Weights of a small class-conditioned image diffusion model.
Model: activation gelu, moe soft, layers 8.
Data: trained on drawings of small networks of dots and links, 97500 training examples, 40.6 epochs.
Rows from block 5 of a small class-conditioned image diffusion model, named by matrix and row number. Rows with one number within an expert belong to one neuron, the router's apart. Each number is 128 + 24 x the weight over its row's rms, rounded and kept within 0 to 255. All counts start at 0.
Before each expert's rows are labels from the 100 images, of 14848 (inputs lightly noised), where the router gives the expert most weight on average: "strongest on" is what is common among them. Only what is clearly more common there than usual is listed. The data: drawings of small networks of dots and links. In brackets: how many of the 100.
# router: slot weights (model.blocks.5.mlp.router.weight, 16x128), inputs 0-63
# up: expert up (model.blocks.5.mlp.up, 16x32x128), inputs 0-63
# down: expert down (model.blocks.5.mlp.down, 16x128x32, transposed), outputs 0-63

# expert 5
strongest on: nine dots (90); red dots (32); black dots (30)
router.5 [119 108 140  96 114 123 171 107 134 131 120 106 145 154  39 117 118 125  90 115 121 119 101 121 117 115 113 112 201 106 178 113 152  87 136 111  86 136 126 131 138 151 122  93 131 115 123 136 159 127 127 147 123 126 108 163 185 130 116 136 177  92 109 114]
up.0 [187 110 142 157 112 169 119 132 127 113 174  68 165 157 159 113 120 114 112 105 201 134 143 126 118 125 125 138 114 117 134 118 143 132  92 133 124  78 146 137  98 111 126 140 108 107 137 165 119 117 126 140 115 139 143 118 125 133 100 125  87 126 104 123]
down.0 [120 125 117 145 108 144 115 128 122 121  96  98 133 137 109 119 103 110 111 142  97 145 154 116 148 127 128 109 133 127 118  67 136 110 126 135 136 170 158 143 164 120 135 107 146 113  67 139 103 103 115 135 111  92 128 148 138 157 147 117 131 141 131 185]
up.1 [144 134 105  95 130 147 149 122  94 125 133 114 130 114 135 114 160 118 113 140 114  98 169 128 140 163 138 139 127 123 137 126  80 159 114 145 143 143  95 134  67 127 135 121 170 121 175 126 159 135 165 154 161 112 181 130 145 127  97 110 141 120 135 140]
down.1 [111 165 131 116  83 132 140  94 113 105 146 153 121 114 141 126 127 181 138 129 135 124 132 138 161 131 122 144 163 103 124 130 135 105 109 166  79 149 111 142 140 116 115 187 155 139 128 140 107 135 165 101 131 138 144 114 120 157 155 108  88 159 170  94]
up.2 [134 119 137 141 116 145 109 167 109 116 159 110 162 112 172  96 138 105 104 125 135  97 141 104  81 121 142 163 131 128 160 110 139 129 129 154  96 108 146 147 149 139 169 110 163 132 107 157 127 123  94 116  66 160 143 123 133 134 105 138 139 124  82  91]
down.2 [103 152  95 143 140 108 150  85 120 113 121 183 143  95 150 128 174  77 132  89 124 145 158 156 149 100 118 111 117 137 140 112 143 159  90 156 183 123 136 100 154 128 125 104 112 103 121 125 103 160 119 133 111 125 122 104 147 141 117 126 107 167  79 127]
up.3 [162 103 138 138 111 143 115 121 156 137 148 143 153 124 186 131 140  85 129 175  93  70  76 100 128 144 121 176 106  99 108  89  92 117 158 128 116 117 111 162 129 141 165 142 180 135 110 132  97 135 123 152 143 120 121  89 161 125 148 108 179 124 124 107]
down.3 [115 112 148 132 149 127 114  89 101 118 176 124 133  69  88  92 170 187 137 139 136 114 110 124 123 115 164 129 152 144 114 108 109  82 105 111 114 139 138 126 112  74 118 156 124 138 160 122 152 133 150 138 137 147 144 172 171 156 122 116  86 132 116 118]
up.4 [100 106 142 128 154 109 116 167 146 161 122 131 133 119 121 122 102 125 158 138 183 137 124 133 125 151 117 120  95 151 126 137 155 115 121 118 152 101 149  93 108  46  97  96 120 141 112  80 149 136 111 107 115 128 130 108 107 119 121 105  42 119 102 108]
down.4 [134 150 110  99 118 100 182 122 111 137 112 103 129 127 107 105  84 109 148 141 127 155 153 129 127 195 132 123  91  74  91 147 133 132 110 127 139  97 139 104 123 106 121 145 129 134 135 137 119 121 124 115 133 146 117 120 107 104 143  97 130 149 136  80]
up.5 [142 115 146  74  94 114 101 118 124 133 126 128 141 162 121 126  92 128 149 113 119 101 147 120 114 120 120 129 122 109 128 112 145 132 130 156 145 125 159 118 147 132 162 144 160 107 159  42 129 149 141 137 108 149 134 132 104  93 155 123 118 171 135 128]
down.5 [141 138  76 128 125 121 105 114 129 101 155 160 126 155 112 145 131 139 140 149 115 103 132 118 151 106 134 134 159 142 165 116 106 135 109 127 105 118 102 175 110  88 115 101 116 117 136 134 111 139 107 119  95 106  42 114 144 115 105 153 132 127 138 115]
up.6 [105 133 134 123 110 133 101 122 111 141 164 118 111 105  86 118 148 126 138 122  83 117 149 129 134  95 138 119 142 113 140 145 100 130  71 136 107 145 155 119 125 126 130 133  96 174 130 113  95 133 131  97 120 116 141 119 141 117 133 111 128  88 173  99]
down.6 [149 136 139 145 155 161  61 120 112 126 144 144 128  87 106 125 118 140 102 137 114 103 121 123 150 107 111 137 126 161 144 111 124 110 144 164 135 207 158 142 135 128 150  73 126 124 133 140 153 126 143 101 130 127 170 151 148 115 172 155 120 132 123 147]
up.7 [126 159 135 104 131 153 120 119 155 133 127 121 136 137 133 137 123 134 123 122 117 132 141 126  68 133 144  96 129 158 124  96 160 151 130 143 141 148  76  82 123 113 132 135 116 144 143 117 133 172 129  80 102 140 124 102  97 144 137 106 100 119 119 124]
down.7 [150 137 169 130 105 127  72 170 124 122 113 116 131  99  76 150  84 117 103 116 135 132 134 142 142 190 139 171 141 140 124 149 116 134 141 137 171 131 116 117 153 112 110  89 113 176 122 153 105 123 108 127 136 144 119 155 100 119 123  87  99 121 118 139]
up.8 [ 89 111 181 123 125 135 122 131 133  93 127 117 132 114 165 106 145 113 134 128 104 125 110 113 145 138 149 127 121 112 110 101 141 150 160 137 103 170 125 138 183 104 131 133 116 111 131 112 104 144 105 127 116 138 127 123 143 115 102 137  83 136 133 155]
down.8 [114 133 124  99 121  95 121  93 114 150 123 160 104 118 117 150 105 121 141 140 122 133  86 118 127 158 127 111 179 168 143  89 110  99 111 124  85 121 131 145 142  85 142 133 101 133 166 130 168 159 149 124  85 124 117 105 127 105 127 142 129 131 168 140]
up.9 [165 118 136 150 125 112 119 167 118  82 126 129 186 169 170 131 103 159  81 151 149 160 124 107  95 110 118 133  92 152 125 107 117 148 138 117 144 104 121 137 148  87 175 120 116 129 138 170 119 141 149 118 107 163 101 140 129  88 166 155  98 132 137 131]
down.9 [130 123  96 120 118  96 113 142 159 140 107 188 142 124 124 146 134  96 136 149 104 121  89 114 141  86 118 104 102 141 129 109  96 152 157 106 156 129 152 129 132 127 173 119 113  80 132 116 137 139 107  76 107  88 120 105 155  95 108 150 162 173 144 142]
up.10 [ 77 167 124 117 131 124 102 128 166  85 102 126 146 119 103 157 133 137 110 122 139 135 117 120 120 137 152  98 110  81 114 135 123 131 131 129 121 140 117 104 138 106 108 108 141 167  77  84 145 156 106 104  90  95 152 144 125 155 122 149 129 125  99  87]
down.10 [137 143 159 143 118 142 137 174  95 137 137 106 129 165 148 165 126  68  84 133 120 133 113 132  99 124 103 172 109 153 152 122 125 147 128 123 200 142  79  83 149 112 102 151 140 115 126 151  64 169 131 158 133 140 132 105 127 125 147 129 113 157  92 154]
up.11 [118 136 121 175 134 105 104 145 105 178 145 142 119 121 125 134  92 151 128 142 145 160 130 126 147 117 115 108 141  72 115 119 131 112 140 121 167 110 152 123 156  95 109 149 119 120 141 170 125 155 166 164 177 131 116 102 106 106 116 152 123 110 167 201]
down.11 [158 108 127 105 149 134 132 154 106 101 138 121 114  98 101 159 158 168 122 106 147 104 164 152  94 102 114 154 163 120 124 109 129 103 121 116 133 174 132 117 163 144 128 123  87 169 173 137 113  81  92 127 124 116  88 112 140 112 144 158 126 151 175 136]

# expert 14
strongest on: laid out on a circle (97); five dots (49); complete (38); kind: wheel (26)
router.14 [141 145  63  92 136 132  73 136 135 149 128 153 116 106 160 116 152 148 154 118 112 157 160 131  96 194 123  89 126 127 122 186  83 135 126 148 100 132 127 127 148 135 135 171 128 122 104 131 125 129 134 122 153 120 135  43 118 119 128 107 121 161 117 130]
up.0 [103 111 144  96 157 154 153 124 102 107  87 121  86 111 115 134 147 113 118 108 103 150 134 139 141 124 151 144 138 118 111 126 140 131 166 130 171 132 152 136 118 137 109  84 143  86 110 124 121 132  80 146 145 110 138 139 162 101 140 153 125 155 138 151]
down.0 [126 103 109 140 119 129  91 114 141  98 118 145 124  84  95 152 125  94 102 142 152 147 150 134 110 145 136 146 117  88 150 138 161 118  93 139 148 107 142 135 135 139 102 178 153 140 147 125 155 137 173 173 152 123 118 127 134 109 130 103 171 110 130 119]
up.1 [159 113 140  96 124 124 111 144 129 132 150 123 118 146 145 129 142 141 114 103 178 134 128 151 102 126 155 112 139 128 113 169 100 148 132 171 136 139 131 139 162 107 116 131 146  75 146 109 122 137 124  87 149 124 103 108  85 130 151 167 115 111 154 135]
down.1 [177 147 147 160  92 144 116 125 110 102  87 175 132 121 139 142 151 136 170 112 179 142 126  90 118 162 101 140  84 139 105 128 147 142  72 124 105 137 142  97 126 127 137  79 116 101 127 121 121 135  83  98 122  88 152 147  81 123 138 159 160 135 145 111]
up.2 [108  64 113 132 129 129 144 125  85 182 124 118  99 145 132 111 126 128 106 112 128 121 119 148 101 129 158 151 123 109 136 140 127 150 153 146 165 162 161 160 131 114 155 111 164 137 160 129  81 102  99 118 111 145  92  87 120 136 105 135 136 159 171 161]
down.2 [153  89 125 150 129 132 141 164 145 117 158 130 131 130 121 143 135 134 129 139 132 132 140 138 134 118 139 118 134 149 137 121 103 120  89 157  81  97 158 158 142 133 180  72 149 191  91 139 164 130 154 100 118 118 142 133  76 139 151 136 175 113 146 126]
up.3 [131 125 151 150 124 132 100 112 162 136 107 165 145 116 126 134 120 151  99 195 135 128 139 123 125 119 129 112 123 108 118 118  72 135  98 106 116 127 136 148 154 115 124 134 101 149 124 108 144 146 123 159  89 115 115 131 102 116 100 106  95  62 143 107]
down.3 [109 150 141 115 144 137 105 157 135 154 130 102 142 100 164  98 123  81 136 148 135 125 135 122 134 145 129 160 105 126 152 118 110 130 139 171 135 118  90 120 115 113 157 139 134 107 130 118 144 151 115 150  93 124 103 110 103  74 131 103  96 157 120 118]
up.4 [152 169 142 138 123 155 112 139 178 112 199 115 134 137 135 148  79 135 120  62 133  91 161 141 154 143  89 102 125 176 168 121 103 140  79 147 122 148 134 115 136 123 113 143 138 114  74 140  94 123 147 144 140  85  95 126  99 124 148 114 131 104 125 118]
down.4 [148 164 123 188 106 145 147 161  91 103 118 168 112 155 167 140 119  99 112 103 107 108 149  99  91 135 134 123 138  95 158 102 114 147 154 118 132 100 154 127 121 115  84 107  86  96 130 142  95 134 113 125 140 106 164 165 114 137 105  89 132 108 130 131]
up.5 [111 131 101  80 130  86 140 120 130 140 148 131 113  93 130 114 161 142 144 139 128 154 135 134 111 126 146 122 122 144  98 170 151 118 163 116 174 161 148 134 108 138 132 159 131 129 163 143 152 106 133  92 149 125 139 125 130 163 134  68 119 103 144 153]
down.5 [122 141 119 145 149 128 124 107 153 124 130 108 123  85 161 145 171 143  98 134 119 122  94 139 155 123 125  97 113 117 169 158 137 108 139 107 131 160 159 118 112 127 140  83 121 156 100 114 141 127 134 125 142 130 130 121 137 130 139  61 121 144 136 171]
up.6 [ 83 132 166 123 141 149  75 133 141 134 117 109 143 125 150 152  88 111  62 205 135 152 148 129 117 131 140 133 117 119 109 122 135 114 118 154 114 107  93 138 100  99  57 138 134 160 101  98 140 107 127 149 147 121 143 149 166 116 134 131 103  78 156 114]
down.6 [111 165 135  96 110 157  67 106 140 119 151 105 151 113 119 142 149 139 141 151 129 104  95 158 148 140 120 122  77 122 160  93 133 117 151 159 102  96  80 125 132 126 121 148 147 128 121 118 126  96 103 140 118 129 117  90 170 158 150 144 130 143 186 122]
up.7 [112  75 159 131 120 144 140 123  84 148  78 131  94 120 132 166  89  94 131 127 147 129  94 124 167 124  92 155 121 121 125 123 181 141 152 124 114 103  93 149 129 126 145 111 165 104 141 114 151 126 117 127 123 139 129 131 157 181 125 150 144 168 128 131]
down.7 [150  82 197 144 137 159 138 140 140 139 152 120 102  99 115 107 141 155 112 138 135 120 156 121 116  91 102 118 135 108 129 135 167 162 123 136 131 127 135 125 125 113 152 126 147 121 135 123 141  92 138 140 110 124 147 159 161 154 113 149 167 143  88 148]
up.8 [183  99 112 124 109 113 150 121 133 101 102 108 173 105 132 122 104  82 134 125 123 118  92 120 182  87  94 168 119 116 133 171 149 134 177 110 106 101 120 170 123 159 117 102 142 113 117 115 123 125 119  96 156 167 144  99 142 177 139 148 136 129 106  79]
down.8 [123 129 124 165 138 120 135  93 105 131 152 145 143  91 126 155 149 117 167 163 129 127 131 146  94  76 102 103 131 123  93 137 133 105 124 147 108 157 120 145 138  84 182 125 158 142 143 132 139  95  94 159 105  89 136 192 146 146 144 153 132 112 116 133]
up.9 [125 132 105 148 151 139 101 161 107 110 104 117 146 155 126 124 130 134 136 126 183 154 104  96  88 161 176 108 127 113 100 162  69 146 131 106  94 123 154 117 148 123 122 117 169 154 101 102 123 169  88 127 138 150 120 135 119 165 140 138 118 205  98 108]
down.9 [130 129 116 175 139 138 115 110 163 156 129 142 152 141 121 148 149 113 120 124 134 113 106 117 149 181 119  74  65 201 138 108 152 139 132 159 118 149 165 113 142 158 123 127 143 129 110  89 121 119 128 101 169 103 143 149 159 106 126 162 123 119  96 113]
up.10 [116 112 151 155  86 153 118 137 120 112 141 113  79 117 137 120 112 117 152 122 125 108 117 168 165 115 125 135 132 134 118 142 158  95 111 113 118 102 121 129 122 141 135 122 146 157  61 116 127  98 145  91 136 116 135 154 103 190 125 147 155 108 135 107]
down.10 [100  87 128 139 171 188 134 103 145 118 111 142  84  95  88 124 110 123 145 116 127 113 133  85 131  89 141 147 156 104 138 135 135 125 116 104 140 152 112 143 135 155 127 165 101 152 125 115 112  77 147 114 129 121 140 116 124 189 140 133 142 106 136 109]
up.11 [138 105 137  93 118  91 144 142 138 101 124 143  89 119 140 155 102 144 135 173 118 121 150 110 124 162 149 109 143 122 121 167 102 150 174 151 117 147 131 140 124 128 174  97  90  81 103 125  90 148 131 127  80 118 186 108 120 125 138 141 139 108  98 113]
down.11 [152 112 113 134 102 124 144 104 142 152 110 113  60 119 112  98 101 119 143 140 149 103 135 113 122 172 119  96 112 140 111 157  97 170  80 142 161 103 108 132 144  79 133 138 101 138 103 101 135 135 127 154 129 163 113 124 162 100  90 148  93 153 117  86]

# expert 2
strongest on: five dots (44); chain (37)
router.2 [159 102  85 110 133 151 140 119  94 110 156 134 122 137 152 145 149 133 134 112 117 141 107 135  93 144 161 128 113 118 143 178 100  99 126 148 136 150 120 156 150 168 150 157 130 146 162 135 119 104 122 110 117 123 121  98 117  93 122 145 122 141 166 169]
up.0 [115 152 104 129 118  93 141 175 182 146  89 130 107 135 151 110 118 132 154 102 120 201 153  98 118 112  98 146 105 126 129 135 164 123 136 107 134 131 139 147 138 131 123 141 136  95 167 112 142 142 204 121 156 138 116 122 122  99 122 145 132 110 138 149]
down.0 [127 127 149 127 127 154 141 149 122 101 153 134  82 125 120 134 142 106 107 129 155 141 154 108  94 121 113 119 115  92 126 128 134  71 147 171 140 114 151  60 151 128 130 173 149 114 135 118 133 140  98 143 178 133 134 119 129 132 147 131 154 122 168  91]
up.1 [125  99 137 147 154 161 116 141 138  95 138 126 121 151 123 145 131 110 135 116 145 137 137 138 138 143 158 143 138  95 106 148 112 118 118 149 151 200 108 206 141 131 130 121 101 142 134 106 144 162 157 175 131 104 133 143 152 100 135 130 103 130 114 118]
down.1 [156  99 170 138 103 147 116 104 140 105  82 126 126 150 128 124 146 114 147 135 129 105 120 141 155 144 142 149 154 179 112 173 133 103 112 144 119 107  95  96 127 144 135 137 129 170 128  90 137 171 177 103  95 163 137  98 142  97 172 125 164 147 105 146]
up.2 [125  82 161 114 133 130 154 118 131 142 146  96 106 139 140 142 136 142 102 127 128 107  99 177 141 112 196 133 138 126 121 144 168 106 104 137 148 112 176 158 135 133 136 113 146  88 132 118 112 124 137 148 113 144 115 118 135 115 197 158 143 172 104 104]
down.2 [121  82 119 153 143 117 141 148 132 149 101 116 134  95 117 124 121 130 129 134 147 174 117 123 140 113 156 156 158 155 137 136 168  90  95 129 128 146 158 137 158 154 120 107 148 169 129 105 152  76 176  75 158 122 127 138 168 112 146 127 125 140 107 130]
up.3 [139 109 128 106 145 123 134 175 151 158 120 152 172 134 144 107 141 112 143 125 176 125 153 128 146 139 114 132 116 112 143  88 138 135 157 169 117 132 140  60 109 118 124 116 133  90 110 141 128 186 132 155 110 133 156  92 134 174 196  77 139 146 136 128]
down.3 [130 117 100 134 113 148 159 119 156 122 127 117 110 155  90 114 154 105 129 119 141 125 166 103 137  99 112 141 125 126 128 169 171 159 103  89 167 100 140 120 127  92 129 138 145 165 135 125 147 114 154  94 130 110 122 144 111 160 149 165 134 134 134 103]
up.4 [103 105 142 138 140 160 122 119 135 117 149 182 159 131 104 137 112 124 141 101 138 120 120  83 138 126 138 118 118 161 182 111  76 148 113 158 158 141 129  62 147 115 143  72 163 115 115 124 122 169 137 178 120 124 151 128 120 151 113  62 122 109 126 102]
down.4 [119 120 147  92 116 136 122  79 141 118 143 159 133 106 140 118 147 160 125 110  93  94 139 149 132 103 142 115 139 151 129 117 105 156 148 115 116 149 155 173 103 141 164 104 129 138 122 120  96 127 150 123 124 115 132 140 142 100 164 140 182 150 149  76]
up.5 [118 128 140 105 152 106 108 159 208 127 121 162 132 125 142 128 109 113 137 157 154 134 163 109 163 148  90 139 101 109 123  96 141 103 134 125 127 154 124  96 107 100 145 121 125 118 122 144 163 160 149 111 139 106 132 147 158 157 169  97 143 140 139 128]
down.5 [ 87 116 124 130 113 135 120 161 167 125 126 150  95 174  71 144 136 132  91 134 133 125 141  85  91 102  82  91 158 132 112 130 122 130 148 108 130 119 135 100 122 111 148 156 115 154 159 147 114 122 153 107 159 139 124 121 142 173 110 159 159 143 194 107]
up.6 [ 78 135 180  97 129 131 111 101 120 128 107 130 153 130  98 123  87 134 109 135 116 123 100 119 112 119 103  95 111 120 187 128 182 139 145 149 105 143 112 116  88 116 140 106 140  72 137 130 125 122 170 159 155 122 154 123 137  87 102  96 118 119 123 120]
down.6 [161 148 159 115 132 132 142 145 150 135 127  84 157 152 140  99 116 187 132  77 173 152 119 157 105 111 164  77 114 147 140 113 162 103 159 132 126 130 110 110 106  92 140 174 162 130 100 140 171 116  92 108 159 162 127 136 188 128 138 130  86 103 137 127]
up.7 [123 161 119 154 142 112 149 107 127 120 146 122 117  67 122 165 114 127 157 126 101 129 151 137 119 177 131 117 145 117  87 128  95  96 115 153 136 180  97  66 119 141 133 150  87 181 136 108 133 102 129 136  88 138 138 147 105 108 145  80 138 155 152 140]
down.7 [118 156 117  87 121  93 157 123 107 129 149  87 162  97 151  88 120 123 131 146 108 127 124 155  99 156 103 126 147 117 106 120  91 169 165 116 123 130 102 131 132 155 168 130 125 110  73 138 142 143 105  99 119 133  84 128 128 107 161  90 141 145 149 147]
up.8 [149 112 127 120 144 121 147 140 152 113 149  98 149 129 135 163 105 108 107 134  90 108 142 150 107 150 151 108 126 119 123 160  89 123 104 155 140 145 123 158 128 125 115 119  86 151 142 122 157  87 137 138 136 120 113 127 122  51 146 146 101 135 104  99]
down.8 [129  99 138 148 128 112 105  75  80 118 131 134 139  70 141 111 137 128 152 116  95 107 117 130 144 141 148 111 121 144  83 140 112 104 133 153 136 145 142 133 144 172 134 178  90 161  94 126 138  89  99 110 127 139 132 158 150  91 176 103 174 132 107 113]
up.9 [150 114 128 133 118 128 125 147 153 120 159  71 124  89 130 112 134 151 142 101 101 119 142 137 108 132 142 124 123  86 107 180 137 112 105  97 107 119 110 151  99 149 113 174  83 127 190 114 134 107 213 133 109 128 115 143 116 116 177 113 133 140 116 123]
down.9 [126 137 120 110 125 145 107 109 144 130  84 121 154 117 173 164 115 160 151 106 139 122 144 141 141 131 131 114  84 140 127 139 151 103 130 118 126 143 128  86 122 158  92 162 120 120 121 112 139 164  59 134 151 117 108 137 172 155 110  71 106 162  94 156]
up.10 [141  88 148 109 143 148 142 137 134  98 104  89 104 111 125 117 153 122 101  78  87 112 140 169 131 139 137 137 107 103  90  96 137 131 104 126 124 155  89 195 120 138 136 121  73 117 110 123 169 126 151 145 109 123 118 142 134 136 158 184 125 134 116 151]
down.10 [142  79 153 145  81 154 167 112 124  96 129 113 105 111 175 174 164 144 156 108 144 117 150 156 138 135 121 131  91  99 149 110 159  80 131 140 148 147 125 114 134 139 168 138  88 133 133 145 151 119 125 179 129 108 133  70 147 166 140 116 118 137 125  77]
up.11 [119 115 119 112 135 136 138 169 130 120 127 104 180 132 136 110 166 143  90 128 128 127 121 102 142  94 163 128 141 136 110 133 152 128 107 149 127 169 119 158 160 144  94 128 123 117 161 142 171 113 142  89 141 124 103 107 137 126 116 160 111 132 135 100]
down.11 [137 135 149 121  99  86 137 134  96 114 168 136 114 147  84 122 173 147 136 113 131 102 109 129 124 115 145 154  58  94  99 117  98  92 135 142 134 120 110 124 138 108 160 117  80 128 151 143 124 118  77 114 128  98  82 112 157 142 137 146  70 150 131 131]

# expert 15
strongest on: five dots (51); grey dots (43)
router.15 [156 115  75 144  87 143 121 154 141  86 132 130  83 166 164 154 161 137 156 120 129 159 171 102 121 144 134 121  82 102 157 157 114 155 133 166 173  94 116 122 166 135 145 125  95 149 148 122 179 131 116 133 122 149 155  83 112 140 156 119 154 155 169 133]
up.0 [ 84 171 161  84  93  93 168 135 127 104 118 145 134 108 140  93 106 153 137 116 141 127 107 157 146 118 158 151 138 213  99 120 146 126  88 127 158 149 114 131 173 137 119 129 158 137  90  98 166 114 138 119  95 131 107 130 132 118 145 112 119 113 138 160]
down.0 [ 95 139 143 126 124  99 165 119 115  86 140 131 128 100 121 164 114  98 169  96 112 124  96  88 118 106 152 143 171  94 136 129 139 110 180 130 149 126 101 134 125  86 129  80 104 136 131 135 115 139 130 109 118  94 135 112 132 132 129 127 125 132 143 105]
up.1 [137 158 131 133 141 118 115 126 145 102  99 159 114 157 119 127 147 108 132 210 134 127 126 145 113 171 137 133 150 109 113 119 115 110 146 131 126 128  38  91 100 104 159 134 151 172 135  89 157 130 136  96 124 111 158 146 113 117  93 113 105 107 111 105]
down.1 [118 153 189 118 101  87 109 131 128 115 138 128 114 132  96 126 163 133 121 106 154 128  89 123 144 140 135 163 136 116  78 152  94 115 147 127 154 103  59 119 138 103 144 174 103 137 165 105 137 140 148 139 114 169 112 110 116 103 117 147 166 135 113 112]
up.2 [101  99 131 109 148 114 103  94 130 184 118 124 166 160 128 106 118 141 104 154 126  96  96 142 131 120 118 108  99 136  76 136 120 135 178 143 118 162 157 130  94 140 138  97 205  91  93 184 106 173 153 103 107 136 114 145 151 165 117 100 117 122 117 134]
down.2 [113  72 132 154 117 142  83 150  74 122 146  90 109 199 179 107 140 120 120  99 185 129  77 172 124 132  87 155  89 134 103 138 168  92 142 140 117 137 131 126 158 136 155 177 175 138 116 126 136 131 117 125  96 129 130 110 119 128  97  86 134 114 121 125]
up.3 [168 103 112 149 125 111 116 133 153 126 159 101 108 136 141 117 134 108 167  91 148 125 134 122 122 170 133 154 136  93 159  84 136 148  74 130 119  86 149 156 111 122 118 133  94 126 137 103 183  70 157 118 143 121 156 136 122 121 132 131 131 116  99  78]
down.3 [142 112 127 109 110  99 131 161 112 150 151 152 113 168 113 142 126 142 159 134  99 143 110  93 125 137 154 118 135 168 156  78 106 168 124 139 126 137 170 168 137 119  97 122 110 123 134 117  77 123 111 113 131 130 178 143 113 141 148 176 108 119  92 132]
up.4 [100 111 140 140 121 182 156 125  86 174 150 136 194 148 154 143 155 138 108 130 155 143 107 153 104  95  95 125 118 191  94 106 111 137 131 143 123 162 147 158 135 114 125 120 159  92  78 176 104 129 143 174 108 136 122 144 116 127 122 160 151 103 102 145]
down.4 [117 116 153 165 159 142 146 144 142 146 106 122 129 165 101 102 164 142 136 135 166 173 126 134 148  92  94 126 101  69 131  76 155 112 143 128 130 147 139 120 134 144 151 159 150 111 136 170 146  87 118 158  99  95 155 131 131 118 143 132 129 144 134 112]
up.5 [131  97 112 109 126 158 148  93  98 126 151 131 123 116 121 138 161 100 113 140 121  90 129 171  88 126  70 126 108 147 117 111 149 179 143 134 130 156 149 107 141 150 165 140  79 134  84 128 111  85 128 120 107 116 113 130 127  88 134 136 127 113 146  88]
down.5 [156 113 120 126 110 129 175 149 179 138 142 144 130 132 164 155 119 128 115 118 119 153 137  60 139 127  86  86  87  98 152 122 157 132 130  93 150 111 145 110 125 129 136 125 103 154 184 156 129 144 132 131 129 149 109 108 119 105 126 112 122 122 184 118]
up.6 [178 191 103 123 125 110 110 129 153 119 152 133  92 151 140 100 133 130 156 127 128 130 147 126 127 150 129 156 130  91 157 101 131 101  96 126 124 113 135 139 157 139 144 166  81 150 134  83 156 131 135 135 148 127 160 114 120  99 158 104 126 102 104 111]
down.6 [121 176 108 135 112 134  89 137 110 118 121 135 117 133 136 179  97 137 153 111  94 105  98 122 159 152 151  83 137 167 162  94 112 114 129 124 124 127 119 134 107 125  89  98  97 112 124 118 142 147 118 119 118 130 136 153 140 102  84 118  80 118 108 136]
up.7 [136 112 159 129 131  97 110 135 118 100 127 142 109  82 124  89 127 124 117 182 155 119 128  90 106 143 188 133 124  65 161 115  59 134 141 153 107 128 135 170 160 125 105 115 120 143  78 135 130 183 115 152  91 148 106 136 146 150 120 142 109 135  90 113]
down.7 [148  90 202 147 145  93  93 160 154 152 114 130 105 103 139 126 158 128 110 157 151 125 136 173 121 152 151 148 126 159 119 118  44 113 147 152 147 127 123 126 161 116 129 162 142 110 168  89 109 152 109 130  94 101 121 102 122 143 122 129 126 124 106 138]
up.8 [108 112 147 143 109 131 144 142 119 152 123 140 171 134 126 142 143 113  88 164 111 140  85 166 159  82 137 108 114 162 107 141 116 143 137 125 115 181 119 132 113 129 127 122 195 109 104 159 128  96 136 126 143 131 130 140 151 139 133 127 108 142 160 108]
down.8 [142 109  98  94 123 178 158  93 160 141 139 132 114 146 138 109 157 129 132 135 115 119 113 137 105 116 112 155  96 140 112 142 147  85 150 102 137 147 145 116 160  79 123 141 147 141  95 112 106 106 137 159 143  93 130 122 141 113 133  99 116 130 162 157]
up.9 [153 170 116 144 119 112 104 143 148  94 171 116  71 130 111 117 144 125 152 109  84 112 153 120 125 132 147 129 111  86 160 119 125 114  91 112 121  77 137 124 121 125 131 122  90 169 165 108 171 101  85 124 148 126 153 144 121 124 147 125 107  96 126 139]
down.9 [145 171 131 108 162 102 103  96 158 140 121 115 103 123 158 108 120 132 133 151 110 142 129 121 150 140 179 100  68 119 121 115 119 117 126 130 114 135 139 135 119 130 120 146 120 137 126 143  71 126 164 152 131 167 104 124 147 135 106 114 115 128 141  68]
up.10 [128 140 121 147  88 146 133  90  85 143 195 125 123 136 119 128 119 112 152 112 138 128 146 137  85 160 108 114 129 106 188 107  89 134 134 123 121 108 129 153 114 153 158 155 105 155 143 119 126 118 149 185 126 110 110 138 146 137 132 108 124 141 124  82]
down.10 [124 132  94  66 135 175 128 181 175 129 112 128  95 139 104 112  96 139 133 136 152 141 162 146 168 163 127 104 155 144 132 112  94 127 112 159 128 106 150 150 137 103 141 141 119 102 176 154 144  83 133 146 110 123 129  92 138 153 123 117 146 123 105 147]
up.11 [140 145 130 167 149 132 137 157 115 127 130 135 130 113 138 146 178 113 105 154 134 150 124 100 141  79 134 151 135 122 148 135 130 111 126 104 120  98 109 134 115  87 129 142  95 163 161  87 103 135  56 116 134 148 155 110 128  83 135 131 125 142 144  96]
down.11 [120 116 132  82 122 137 135  96 142 162 132  99 137 154 127 123 203 178 153 118 157 138 142 147 126  93 144 113  96 123 127 152 128 122 118 122 127 114 130 135 172 129 149 144 134 149 142 120 176 138 166 141  95 128 134 150 181  67 145 156 144 139 122 151]